{"model": "self-supervised image encoder", "dataset": "rendered dice on a table", "train_examples": 145000, "image_size": 32, "crop_scale_min": 0.3, "horizontal_flip": true, "translate": 0.12, "color_jitter": 0.6, "method": "vicreg", "arch": "swin", "norm": "layernorm", "norm_position": "pre", "activation": "gelu", "mlp_ratio": 2, "head_dim": 64, "fused_qkv": true, "bias": "all", "qk_norm": true, "parallel_block": false, "inner_norm": false, "patch_size": [2, 2], "depths": [2, 5, 5], "widths": [48, 96, 192], "projector_hidden": 512, "projector_out": 512, "projector_hidden_layers": 1, "init": "torch_default", "residual_init": "none", "optimizer": "soap", "beta2": 0.99, "lr": 0.0034, "beta1": 0.95, "shampoo_beta": 0.99, "eps": 1e-08, "precondition_frequency": 32, "max_precond_dim": 1536, "one_sided": false, "adamw_lr_other_params": 0.0012, "steps": 4600, "batch_size": 128, "epochs": 4.1, "lr_schedule": "wsd", "decay_fraction": 0.4, "final_lr_fraction": 0, "warmup_steps": 90, "weight_decay": 0.1, "adamw_weight_decay_other_params": 0.05}
Rows from block 2 of a small self-supervised image encoder, named by matrix and row number. Rows with one number belong to one neuron. Each number is 128 + 24 x the weight over its row's rms, rounded and kept within 0 to 255. All counts start at 0. Numbers have three digits each. After the name is the row's rms in percent of the matrix's.
After each neuron's rows are labels from the 100 images, of 14976, where the neuron reaches its highest value: "patch colour" is the nearest of a few named colours to the mean colour under the peak. Only what is clearly more common there than usual is listed. The data: rendered dice on a table. In brackets: how many of the 100.
# fc1: MLP up (model.blocks.2.mlp.fc1.weight, 192x96), inputs 48-95
# fc2: MLP down (model.blocks.2.mlp.fc2.weight, 96x192, transposed), outputs 48-95

fc1.141 080:120120155138109144152154129125118110143136082163125116148159115189131083177097159137148161084135084129133109127160145107124141126109121137093144
fc2.141 089:111097136146152114122086154179132149131095141140145180116159128106141160107147130168119134120147147142129133065123098128136096126125093131186142
patch colour: yellow (81)

fc1.90 072:115108110109114143180136157119118113158124141165085088068111146104127117175138141113126130158118098113128128108135150122115114134142173125095184
fc2.90 103:114136125070131106146149160152100133162139112129138161151156134157144147117153128128128160132150136138127135100162137166133077129085128151126138
patch colour: white (51); pink (45)

fc1.1 108:136134150117130083112164161128128127136062118125100149119118121065147143159134124116113155132130118148168088143143135141153137166088093176105140
fc2.1 103:106127098115103162124103099096143170136123174155112095091154160162157119123143126163170140114139107082111150114098138127084134120151150086155131
patch colour: brown (75)

fc1.114 121:142107129139118151125135106086120128140118126120103124058143158112138131094103138141092098192148094112132101133161117153125135137080106124104112
fc2.114 103:112131129114099141114106188151095157128095148116135149129145079099135150156127177111148140100150123125121128153138143128083141149132115130144069
patch colour: green (38)

fc1.65 079:081137140117141132117177111169086079090107094094144136117129109131125118097157133138138146149148181109078149108153149133129154142123117146120120
fc2.65 089:150159112146122096094106149072147132143120093112110146158153145175091097116137114148109153125139133115168075125135101122117083120161101100121090
patch colour: grey (37)

fc1.101 083:162095143135136127130131120152142128113135146149149063143140155153078153132139115121132163115108131118149094144121097088089134165128131081144123
fc2.101 077:099155163132149181070130146159118144131127131096121164155124112108165147105153162125124155103112106131100137168120124142128123117133105087130101
patch colour: purple (43)

fc1.116 152:200157101115120156121133134142114132093171114127095125132114146146132180133137121142122118082130113112104157131118126153126183126144155118177080
fc2.116 115:108132150126106147142110130102132104129080132150171144113142131146135102099152158107154138121159143154122115118153124105166113145154094168127114
patch colour: purple (39); blue (35)

fc1.123 106:119134109148132085147168134136136118094112177106103137132122114109184120161098129124149086160169122097140159140147144124134092122122079094166146
fc2.123 092:132130105161120154162093084169133137144102091177143148110167146153138151081135134147109136115133074126095107143087109130148132097090140107130142
patch colour: purple (25)

fc1.165 089:127107146123140110123153127135104132135103109130140125162132117152094105120134113148102118079110112150144131080177082161155137113135102148169108
fc2.165 098:169122155088084102137098107149089129131127124141110171094091119092128160121113153086095152116173152085137095131097174118132110116118140115125126
patch colour: yellow (54)

fc1.112 095:134125143103128161107115156142095132131093118116129154149105142142142162124069116149120154158167108098134140152114132138161119125126119141116101
fc2.112 109:143059156153132104122117152099147109114132166136160073130094117131132123128176145095139167127101142157115119107159112085152143114153128099182137
patch colour: purple (34)

fc1.122 119:135131125101116111135111111082148156130130119173103109113120160116170115072121101139065133128127124142093154134123134099125145117131143127129111
fc2.122 116:119123108135150142122146141159124122096153106089117144153126143133095123164106156123177122091127165130163124139128127153151108126076135139111155
patch colour: black (33)

fc1.178 123:140135162148131120138099087134119126086119136126131134134104143163132158165149162144155130136128105139128127158121129146105173175123136142129153
fc2.178 111:155130112093117115112160167176100125184121089136071132145129083102128126105115111125112132098148151096105152078165135122110081121136128109145111
patch colour: grey (55)

fc1.19 089:159143116112145118123094136140118133158097110117133130080139192156136145148141135186107074108107112158107122133112127110146104126146114107142161
fc2.19 092:105131122113099144100106135121147132137147120139156168159100086109126120115070157119071170146144151132156160176177130135118132129165134149111131
patch colour: white (27)

fc1.145 081:131110121111133128116131139120152130176159108126100148117129101102125126071075121129124108112126125105129175173154129117113104143127160152151089
fc2.145 096:142133102140135111132168097126125153135149132093156099135162107118168149181156172099139156130104142107151110098133130126121162134118156059111151
patch colour: brown (73)

fc1.28 077:131100153122124091097120101104164106149130138146076118131088130133105114145088146120120129108087129102154142115130119071097141127110125149166167
fc2.28 079:127159108162130142118124148145131156093120109121155169136173110096139095153166126076143114114142106148096128126119108161129117101138124117125110
patch colour: pink (40); grey (38)

fc1.169 103:108099125097115096062126157140083119135118089131185116119119146136107098078110148145118130134129078134118165159150109138133142149162099132148130
fc2.169 117:130131143121144085076120145169111151133103094134154108078172092168101178132129151127120134132141108142105113124190126145084113145130097116138144
patch colour: yellow (80)

fc1.142 095:142109117103127104142113141149113123125100135106146055078125134115152089142109140131123114151079074142105145120124158130119160147146139096148146
fc2.142 127:142137123139165167171115122101174143153101138138111163161175097132103116098133129137162100097131139095110139118129142099128112125139149115119151
patch colour: black (64)

fc1.40 086:117131135149142111173131107131137116081103171110110116106119121096160154154107119094097172106147130119143108118128154119190123117089156150133108
fc2.40 083:137107151117101150111092106135117172148168114168110170123113110139137079103104079150166109154130090093101177103127116150075087122120101133114153
patch colour: red (26)

fc1.21 132:147099111098112136125085152073116146087172110137152170161107107132143105139164121129148099114119129096156101161113137134109123160187141107144109
fc2.21 107:142145139159105137159135089165123111149060121145086115088126124093110118127133118101117177101151139140130153138138120133092137143138085130105125
patch colour: grey (48); pink (36)

fc1.156 095:123109105149112118093104183067123158135122086130146107122148090126111092107167145115126141103125115154143149132128122111151108135106156150148156
fc2.156 099:140164174109125124146111097143158085134135158139105125135137153165163119158142124177120114121135119116116147093183156137144144092160087136131137
patch colour: grey (40)

fc1.138 096:163115147115140095191107153093138159081157089126147135106133156132121113131146166128179139104136131142116181131144154094161144128127098132118084
fc2.138 133:095136121138105137104109149122136098133143146113111125133066132070136157107181051128123165129152115129158131146142124126145173144100150125113098
patch colour: yellow (52); orange (38)

fc1.109 073:118114089123139133127107125103143108137188186093114136115135157112155121141113127124121110102102114103117115132149160125122175140121122108095095
fc2.109 071:134122188114100118111132109128134161113087065140121099142139128152080108117137101128155131150152181134132092112125120092108102109148082165175151
patch colour: pink (42)

fc1.177 151:123104120087158117129141150153114171168133088126127169123160099108128158083094119130157086145089154134120113119087135133155098091083097133123106
fc2.177 119:151146179164088120130101118118113112105096152129120114155112158128129120146149132103110157094149113115125130137184097125101121159176126095132123
patch colour: pink (39)

fc1.146 094:129132150146087103152109138067122090114150153142126148064108142128156105164129146137129090134140114177105100073152150079138118084156112120168101
fc2.146 109:127140121094172134147171143163157153134098123143125157135158080091123148104116124144120156148161132128106137146151094132177166156121114118114084
patch colour: green (99)

fc1.151 098:134136121163135135112148142070157164140127140105092167105133162128142124157142079091143108133125124146121120137127109147124132119143119136154105
fc2.151 096:181109147119143113150119142154085151152103155126128112132156113069153132103153139156168135090144109135126104085118113129141134138131144112140120
patch colour: pink (30)

fc1.104 082:152134115101146129126112116111099162130157093135131140102060139126100169152093179158139164130116142122119110138170124136122126162156093100128160
fc2.104 111:123112081141110113091134178138104178097103129157102110113111132100124162131112101153160114159140110142123149085152126098152097158135100101094086
patch colour: white (56); pink (44)

fc1.8 132:113128102153113099116172121128119154120134151115165130135063170142143111141170122111121145128126145100132153094097112112114102133168154105153112
fc2.8 110:105138176086127152145108095114118088127109130125124133122140097098129131126112159153149146131151120133112134169133125109151153119102060089106089
patch colour: grey (47)

fc1.85 134:134113130140165106141127152120123100115133147103151078154153119103126143144138107104151147127121177202107152134105159163117141129109123113152125
fc2.85 119:111193153107124134105121087142145157149176111127129177125134112112109132125127136123152119145159093105184151148140138092110153119131116141083079
patch colour: grey (54)

fc1.159 066:142119139152141130144120145145110127134134141151150101173160138125104128146145163118089132151151186121128151088168160117100088094119118155125132
fc2.159 079:127118124085147075140053104121093139136141118101180117121101135123145138128130104132126103149126115122111118170126149144157189151127148111117110
patch colour: black (90)

fc1.34 106:102089110104141077103131162135127133134121111117150125141088128146150094124111129139114177097098096127076157131145117071122108150185129108160117
fc2.34 103:132161120113137164106103113115145159145137086094124134080143111149085149152103150138167142152145128110120106140130077116138176155137138109147108
patch colour: black (65)

fc1.172 080:124117124123101120170094111121139106138132158101132086102127108133136104101156165091128137126166126122099088117131118071157111130141167145166160
fc2.172 101:095117082122108146110129144099142138155114050148121098131128130163159141131148113103135113121151127118161100101153119167150090161095106102181122
patch colour: green (26)

fc1.117 101:078121132089126113141119129098182100126119123136154130138108108131106129122136106119161147159151143138141160117100114088119086148132135133083120
fc2.117 105:148141128163129120119113134140085125123147164126122139150094165126131099082155110095140122106141121151058117109106105162112146128142093149141122
patch colour: blue (69)

fc1.53 073:075095166095148119088123136175142141108120120170112106144158138127121116157128113143114153105093128102133158122149082173142141131122126114147154
fc2.53 093:169149126136096111154152137105124120159176136142123152158127089123149167160139139149117162145154138179146123166140150137142117152145139115172158
patch colour: green (53)

fc1.99 082:149144148117153121102127113128117107101119103120094138089100083152156137134120129130124131097104106119131157135126127084044127138128143149135167
fc2.99 074:136139097135105137139143120123104151179102140129167131165143132112105122142115109118140136125136122145121081134088137173156151105102131127121141
patch colour: pink (31)

fc1.130 091:160129134122091126074120140147103139118146100116147126124144165149129105123106140105119155109080157108125126085122110154169184121156104084201139
fc2.130 106:109142140125133100145177141095082103116113115114149123145116143092137155148160185146101119115109085105121148135129161126127132144154151158130089
patch colour: pink (26)

fc1.69 072:183118155197152123109159122111108148163099122149098164135114171125108121105147122121143136117137154111089167128113092131140138171100133144110104
fc2.69 073:100165106131090130150082102119164123093149121127085101130168119119126130155111127138129107105132127128175143103139144131077133093162094107151132
patch colour: purple (51)

fc1.76 125:137102133140131157150083116105133120149128123128161139099126180163092160104104122097055135079096129148106128168125129123089110125148154169134089
fc2.76 117:111140111138127139100139134116146125095105166126185121138144120122152151132143134154168124129114108153171117153104123163161156131114104098135146
patch colour: brown (72)

fc1.78 103:093117155108118109159147137158154157103124132108085130117084133131157136098138106076135150138157154117073135136112158133140124090105082117147138
fc2.78 127:103134085133165151110141131097114155123106133133142094105150156118133151150119105131131099123133108124135097128132136100139148090109202141112108
patch colour: grey (40)

fc1.52 074:115125103142136122071101124120128109149152123178109087109148110117088086132133154120134115147143117171145154170103147105139145128148129100157108
fc2.52 073:099108154128149166156178123124110080112125136130125133129117171128124173147127146152119105106138122097136105111151132158139182168078135122133106
patch colour: cyan (48); green (37)

fc1.180 109:136130099109129109118119135119130111142135123141118141138140117138116138079159142085115110091129149170134143103157169151107042086162129122147129
fc2.180 104:131084166139146089094118104089128142094127126120130089122123143137173149137090133128112127153130118094127151140128125118201164114123115139124146
patch colour: brown (59)

fc1.176 088:128118179139157095116093108125118125152150125182142140169126103139151120117091118092120146117167155119136134101128138114116116144123130164091109
fc2.176 109:114098090090142099140113102127095127115162092124131127081103108066125131139111162147107120126120102113095145165159135122149163109154152127172131
patch colour: black (87)

fc1.24 077:160133106117111100111120109111136133112141118119097113160153122091178165131131116129114143115125149075132076176127148122164104083152146124117171
fc2.24 094:103119130151130143119158115179120177133120104158157153131128156131099123133096139112166143125137145158132165084111106118088145146100124129102127
patch colour: brown (60)

fc1.32 089:091101097146102102136109095165096136110122107134103128173168109160103132130173110115100116129161126131137135144117117111142164103136162158165096
fc2.32 088:132133152110148135066131125074137140110124111135151118128098143127139104123106095159143158139114147172112118080133136113131131138104120117168131
patch colour: cyan (58); green (30)

fc1.93 092:148139143147090069108106149098153091116111133147132109107106128119069196132088105137174106104133114114175113139148115162119094164137171127125145
fc2.93 100:078127086109135192144145074124181152130117107113138138128146143160149132119146107101127147118166159152086141138158149095131167118119129129129136
patch colour: brown (65)

fc1.59 092:111153125127165115098116117141114132142127161103169137154078090151117119110144143118120175135141115115122127164155078113129148143131100107112072
fc2.59 111:104080129125147103132110102141119113136115116133148102098206159161068139177155137156150122110167156129125136098103112156121134097088119107148145
patch colour: blue (52); purple (41)

fc1.79 133:134159144122106072121134163137070088144094114124122141137106124132122163184141120090186120141143157135160093123146163131132134163129092117139147
fc2.79 109:092124110134113144105126089125146124084108156096174130120167136104129118103113142143138115075090091142147095139110072168146115119114143149137130
patch colour: brown (86)

fc1.97 089:114127157112090146047121120123130163110132152098116127135109146112099120127135135082126094122124168111145092124159119128127149111130104131116070
fc2.97 088:132155089153147139138132109094175095160102112131118134153140149155108119138126108160121114082114132117104119124107102164120099103126114102120159
patch colour: orange (29)

fc1.111 116:094124153146121148143125146103164131150135112117150114131131114133109111098123164106142150147156144099174094141110142092143086116133111134108167
fc2.111 099:153132142085093115131146133137086119103157135139120123105102164141126134123153108141127133044097117187106159098127089131192125174147144180107095
patch colour: blue (48)

fc1.7 105:122108101157118081146153100101124121130082096140167130159108080142097112180132096117130135077112123127144139111114076132085156119142128133142155
fc2.7 096:141149175153149156106091153152114162084144116133110079131121148108140092134092123116115157118089110123147113161146146100140127138165137121132127
patch colour: grey (54)

fc1.147 080:124147170106148088116139145071140179120130095117146149136110141126157151145113174107131132119153104156107167118143138166134120112114111102139124
fc2.147 090:097144093131125129125084139160134091144156103110155162124153139092118109141118114106146137114128158101145124152146154115093119127121103148132132
patch colour: orange (34)

fc1.166 102:127131103158108155080098151144144124100133144116147134122119076147113142134100130124100093115127123141141138085122104149132102152128112112183130
fc2.166 096:079143134141119133118113110139142114136123099128157112135163156102085116111154118124100155144161113102159101188113152139117122154090117168117142
patch colour: red (39)

fc1.16 113:161137082096121144171091113109144134159142161119124118132146149120149101111110134129106145146116140098100101166143112091159120099152155122191152
fc2.16 101:139130160132100126096130146148126131108139090133132100136113083140138148165119163164117144111135120136132164122139132182118084183122106128109163
patch colour: brown (66)

fc1.64 090:119115138119117132148163165120127144117140173083131110103174123148141154146163120141123142191105086132137161132121118135146145087117095125120093
fc2.64 087:148124095122119141109126138134140142128101089181155121176118129124116122101087150087106149063131150124152121126122142137139119160145118140132185
patch colour: grey (38)

fc1.23 081:102150122157158152111136097104136125142128140119089193180140192116098147152128140077154117141089170165127120109140110145120139118124132095130141
fc2.23 086:175160139153112128126139134132166153109122131133157109108127111155111115117128124141110109115153089079129118148119133155139130148170113167165141
patch colour: pink (59)

fc1.127 101:139140098098155127091148089107135160145098170106157119161068101158150123104124149117118131116108130089141118160127092181116108125123150114130107
fc2.127 108:139082155118145099150133156143120095133103134140105170101140094062123154156108088171117160133160108113087136106097113097088127137153118108142111
patch colour: blue (63); purple (36)

fc1.94 082:099117145157161126125156113090126134150143138119126149155128155130138135106118179138152119122128133122125128119139104116132129113171170120109157
fc2.94 100:131119100121140157105156154157143133099116127130132123172103117145140167138153098134116178166106170134099146109106107131142128151118125164132090
patch colour: blue (86)

fc1.182 095:085089130130111106146129155167145117151151127148124152116128083096156136070090155125178143129133166134152112122128161075168139148147150160117093
fc2.182 100:103120102140098105088168089102127167137132079136103111131161167105143118110162131134104133106109128127113163137122132135088109123074110113146145
patch colour: brown (79)

fc1.68 112:132177149147148100164174104145146089144108107153126139143150092124117118105139121107146132108131164123110165109136132140154133083125139117133164
fc2.68 096:143113151146120158128087141111099160172079155144132130112107152113159110145125138128136143115168103147121116148140128117075099176130101111111098
patch colour: pink (51)

fc1.67 120:125154082154128122117117144146088127135145156100144106137125107148142113125142085170151128124099123166137181134096138113174139097181140127113155
fc2.67 117:124141140112100165106140130159125149132117119142112154145147145112144141132077184096095113123155116074107065137161135140110173157082162120141123
patch colour: grey (37)

fc1.190 069:111160101115126149103184151109094129111117158117175151132136124146147132103149144097116146122107118136154096104151074101110116151128089137120103
fc2.190 081:134117144098117118105116121134127113132158156118101119138103133083131174155119130100153130127122147115087142146119121169129103090122153094118136
patch colour: purple (80)

fc1.163 088:176128142137143134126136155143118151139154137140096120142107114142152169128166145104138159143117123102178098098142144111166135131093171123116096
fc2.163 090:131153124120149132157105085089089118115123116107158119122153121114156134149115166138133100129116151114090137161101130167116166177129134095129127
patch colour: brown (61)

fc1.39 130:150161134163134141138132099160145068095131158109110090113137174134145131108130187114087176116142093137113155138160145110118141118098129139125140
fc2.39 110:125134194087140143131126166151084168140114091158113160155138152111130131154148092133151144132091179103125157145127114133110126142133152118134082
patch colour: pink (51)

fc1.188 133:128181106152129170131113141118064128107121106098120119141097109106121101171142096146138116134149143087083147134165139134098115122096143106138120
fc2.188 134:107067141082144111123139139119177133141161212143140127118163152136143134068121135121121137120117107164175088119103108148146150132125128132109116
patch colour: brown (77)

fc1.17 107:134154120082125081110137127117116127148097149137117125101136212136135128133111058121120115086160157124120086152180109124108148135135128144161157
fc2.17 111:151074126155118130115150152114134126144176131115085127124124126122121133129107185117108112121107120142111182133089143106170129150110139139103106
patch colour: brown (76)

fc1.88 100:099144134129116109132101141084129140133129141127131102126119122108131101103127130148141127154127138152105102154165105126150087148112118093103203
fc2.88 096:141105119115123165139132136126140133117128124124149142093176150156150188164153099133120106118148097128143171131101127136138156107151115126139082
patch colour: purple (34)

fc1.136 101:139137113169114162141075147116120122114113109112105082112111116142115120133112112162108130162115121096127131165140083105164107163135156165125162
fc2.136 099:130152124082150114135166095129093175180156084102104132145149127115142159130106136129162111143141132145169151084141147132121161099094160119120087
patch colour: grey (50)

fc1.140 080:134169133102110100165144110124107116083093132147139115118129119145134112100137103144142150123088078119151118147098148108159108140145093112159136
fc2.140 087:122122136148125168107130150163134133138182128124121108160123122128101121142126108176127136131142099163087123123184158137108150104148121117120111
patch colour: green (51); black (43)

fc1.105 116:085119111175093090099115149152092114143105104121159134138120104082118154119102104072137126073151151113092117151130162123104141120147139164133133
fc2.105 107:143144107085139169151123091151170151090149151127100148133146113153149102086147155177132115132134112136179127141097068176144132126107158124118128
patch colour: brown (72)

fc1.174 089:104094107139102130122082178101117127136148112139141098122131169161089122163139131139141135093135098165098141118178141081143108101149091119123145
fc2.174 095:132161115096127116143189129149129132157129121111142156142148155159087142133145138130143163151161144138153104160099085115097104123126148092112098
patch colour: yellow (91)

fc1.118 080:129115123152145146161136113120112117138124085120145116105122133122131145156140174083131127155137119100100106154195100146118125109133131141110117
fc2.118 095:102174154092141194116089120126104098119110155124162113140158126116130127117116144159136127106096108067133095119097114126168112148160114114105100
patch colour: purple (51)

fc1.134 086:144151117149083180135121106145151115157137094128168118116126106145121155131132122130068127113073143152115124142116162109125177084128104148119088
fc2.134 086:093170136123197101111156152111138169125132144093102135136186199118118102091134109116159125171152114122127108152167105113091120102120152113142134
patch colour: blue (37)

fc1.83 088:083156113155105121155140110166136146105140120179158159112130088101113149124135131114138120135164117125171163178131157129088130145099141157112135
fc2.83 101:167059146072148125128138163097101114172122128110156082146146118097137131136122153137145134114086103131076138138189137116135111123124159114148122
patch colour: brown (75)

fc1.63 102:109124114102099167139144098125132133128131165125110108116160136085166106105084150091152168160153160129111107159171148104099145128125162137155094
fc2.63 093:143162096164170093128154162124094108112149095154172126164117106154113149138125131126123135094101094099113138144163106160128104121117123107138168
patch colour: grey (55)

fc1.149 075:125117098113119133084126138122128128149139120151144117119162071146120122146118188117111146080131121148106120125158139153163107135129098120138094
fc2.149 075:170150128133138092142124167131127146091117106094169121124123147133148142144122105139144089171140112151166111094142111136122134118113120141119145
patch colour: red (68)

fc1.133 066:134105123138130193085126137180089120143106110105128121178128097146159143086120125133091112124142126078161141155144125166096125162128119119137127
fc2.133 075:102172111156122118130150091123120124149144182113142116144115103106159144115142140122143150130107125111119142128108125105135157140131155111070131
patch colour: blue (45)